Rows from block 7 of a small image classifier, named by matrix and row number. Rows with one number belong to one channel. Each number is 128 + 32 x the weight over its row's rms, rounded and kept within 0 to 255. All counts start at 0. Numbers have three digits each.
After each channel's rows are labels from the 100 images, of 14848, where the channel reaches its highest value: "strongest on" is what is common among them. Only what is clearly more common there than usual is listed. The data: streak pictures of flow and ridge fields. In brackets: how many of the 100.
# convs0: expand 3x3 conv (model.blocks.7.convs.0.weight, 192x32x3x3, each kernel summed), inputs 0-31
# convs1: project pointwise conv (model.blocks.7.convs.1.weight, 32x192x1x1, transposed), outputs 0-31

convs0.10:113154113143126110197112178166094156199190141161122169125133173137142094116143091173125148152137
convs1.10:130079072084147151113103152138108131155145198129150110129116144102225114136101142178118098118104
strongest on: high contrast (65); whorl (57); pair of whorls (39)

convs0.158:098094140105145162074094118198032115150145096162128169148120141141119103118172122090114139127114
convs1.158:106114134089112161126105121175106141180075188130140153141132145125126132155208153112050135117161
strongest on: parallel (34)

convs0.58:184110142151121098162101169096118154089114143083169109129146160183105132110070090176124074158138
convs1.58:074124104090171120091134177138144145085119118096186136102164151171093078128143171081104174133122
strongest on: high contrast (84)

convs0.178:186159148136128111104118153139120125129147101138099074106149154150160140073089099215175160085122
convs1.178:159161123130102118097115185100087131143175145139091106147130166181133148129106116174124182042144
strongest on: waves (91); high contrast (83)

convs0.25:089083145150090126131163112154103169135176144172137147114084190162152113171157146170144129128061
convs1.25:074160138089127097113159173194174199107091156128161150100141143119134127161150172124091148132101
strongest on: high contrast (100); source (27)

convs0.1:117131137187112110113121137192107077119158130146064151133119144144157163071150087060170144113120
convs1.1:126182114162075114116150104176122092197094164137058123158178129125145167125153096116153145136149
strongest on: parallel (48)

convs0.150:154109107101163135088134081134125112149136157100159049097123155150128179134181132153101193079115
convs1.150:130180130098113101174087166154119144129074166090151093143154182158090155138131131133064158085154
strongest on: parallel (31)

convs0.35:127115152148120123101118141175103132168175128161089112117090192110138168078151112184151153083067
convs1.35:134121120140074122118110133145087140191138179145080121140127200074138172142119134158090106081083
strongest on: high contrast (97); loop (46); delta (27)

convs0.169:153182123131152105087125103104133137101131175128128075116112112085144098125146085199188106125195
convs1.169:075154171100156097124152204171185157105115136154143170123111115102084111150155153082110159138150
strongest on: turbulent (25)

convs0.32:101103103144095131081120080074151152140190169101175141174158143128144158159113108150133088068147
convs1.32:121141062181143116051150198122113148127155114108154165134117125117200081116111120124164127126136
strongest on: spiral (27)

convs0.101:067110127166200139130144112177123145139123139165133131138141100135075135125084088148067078131182
convs1.101:099140084147170104142152126139148160084090118064111162046163143144105064143150120116101148103121
strongest on: high contrast (68)

convs0.133:196191097124151128143074109126142158144180135085182074081123147133127131143166103110085143118119
convs1.133:126182082146133106120099153166098141119101076105126167116168136139127135073150146065126194087168
strongest on: parallel (79); high contrast (77)

convs0.125:115123129065100144095048154142098114163146091165126114145109096054179094114098115137129090125126
convs1.125:156164135104068138171058132121139116149125097135128168199091129114174139174125194123143109137141
strongest on: whorl (79)

convs0.88:098127139109048118136155148087143150123082083140119163134133128137087089138041124145181090130117
convs1.88:084112114123130107116175113116113135090133069127138175078124110159100107093122127075170059181094
strongest on: turbulent (50)

convs0.152:105130163125081164141132133082173164082165162169155095183087087188130133109091151118163125135136
convs1.152:139107174126097150153134101089138107105137177181187076164084074074132145143150159160140132141155
strongest on: high contrast (83); source (27)

convs0.51:105097123079098113116134121066162137157111105134125166167108105114125112170030130137167176131160
convs1.51:100096089124082087112147143105129154096179107129135167149075110127162073096066146135167124158078
strongest on: turbulent (37)

convs0.144:179215171154140151132070120187115162125141097154116133125126170159131159086117108159111158111102
convs1.144:153124124159104132076113130139075156159130145122063149119127172117162099153123128203094151060093
strongest on: high contrast (99); parallel (48); waves (27)

convs0.63:110074121152122099205148152148102120154154080127133121118199166185064132115127114129157129159127
convs1.63:082090109099115144089135116170103139138151115140163189110134128186151125155164156027127116124137
strongest on: waves (69); high contrast (66)

convs0.137:092150085132113133098145161078145114140085009108107137122171075145112113109118131124121120144123
convs1.137:072114091098141119103121163138113107104144073121174117099103042170154141137174136085098096151119
strongest on: waves (91)

convs0.39:164202126071093123165082145120104123067124093125118122135167119115112104132099074091158123156176
convs1.39:163127074093091118095072148079078129113138124076122112122104154134198094143111104144168094092116
strongest on: high contrast (78); whorl (69); pair of whorls (30)

convs0.106:120077153057111146102135171074160154185106123131137164128084124077120123141082118152111164170152
convs1.106:121076105084080115091132124111105138114176110147106150129058130136187057097101147140163110134091
strongest on: loop (26)

convs0.107:117159148101091152119131153080128119137055026142098170156127085135091115143118122105143099153123
convs1.107:131110132137102108117142092111107102088139048132101162094116082168128139095119124089157055182092
strongest on: high contrast (99); whorl (30); delta (26)

convs0.121:189194126136110162083085145100129115153110093108100133144129104155221170109152134151125159119139
convs1.121:150138118126105123086091200126079110142174142136093132155082125220155132117121093118099160094129
strongest on: waves (93); high contrast (81)

convs0.173:122145111122083123113142136114164171207136140165109134126095119099165125108087103230118147097122
convs1.173:141091114125116122127119119102113159117174150121105118135082140103192097113099151204139067108052
strongest on: waves (80)

convs0.34:138161124140118135161125216144133133187150096131139163147170111157113084140137101107150076202111
convs1.34:125063188109129128111091100161078150132135138139146136158122155168107202165163137096134066153131
strongest on: waves (100)

convs0.0:125156135193100127121150115172122121126177131168103138096137161171157151096128152039141156078093
convs1.0:119149145108062175099155106177150148136070214151141119092118106137164103135149170132126141130088
strongest on: high contrast (92); turbulent (81)

convs0.6:165159152185110120118133150117114100129181153138118123110160153151171135120110072164203165063146
convs1.6:148120092170120146072136157113108096198179178141118076163123134139144166144139097136150198128143
strongest on: waves (96); high contrast (75)

convs0.128:095133128136078113207177137134133155147052064116110138119168119148087147143109162158110138163137
convs1.128:102116139115120156099139127161116152114154074132175214109135158164159116137157164041109109117107
strongest on: high contrast (98); waves (34); whorl (29)

convs0.163:137105129155139156168088063146096146198192147125173133125141192164109144141158146127121151101092
convs1.163:068139074128121116100144130174143139180098136091164146124178158115146137146216139081133160136131
strongest on: high contrast (100); parallel (35)

convs0.165:149159114190106139107106136181089115136190115130113141104163172164143140092182115069148161091105
convs1.165:106172122139071144072128099196107140180066180139132113116165124175159151116148124147122165109122
strongest on: parallel (99); high contrast (86)

convs0.74:147072109127141070154129171102145153179142151098151112121095152073107142192129127187096097161141
convs1.74:149117127188143125117124155105175204160165111132189149161081141096158117168128160137129076155104
strongest on: loop (29)

convs0.14:141170155131097093165122188130094131108160120141110167196131150212091149179106117121155123135138
convs1.14:117111132150173121031161173109084134097109138057119149130178163138129109119119120140139110123072
strongest on: turbulent (39)

convs0.130:115137130164107113105112136211099086132157088168066164135125136121132149071149095064145138102104
convs1.130:115163135141066147140139140200100081181075159156058158140153133093147145096156131122116104131123
strongest on: parallel (50)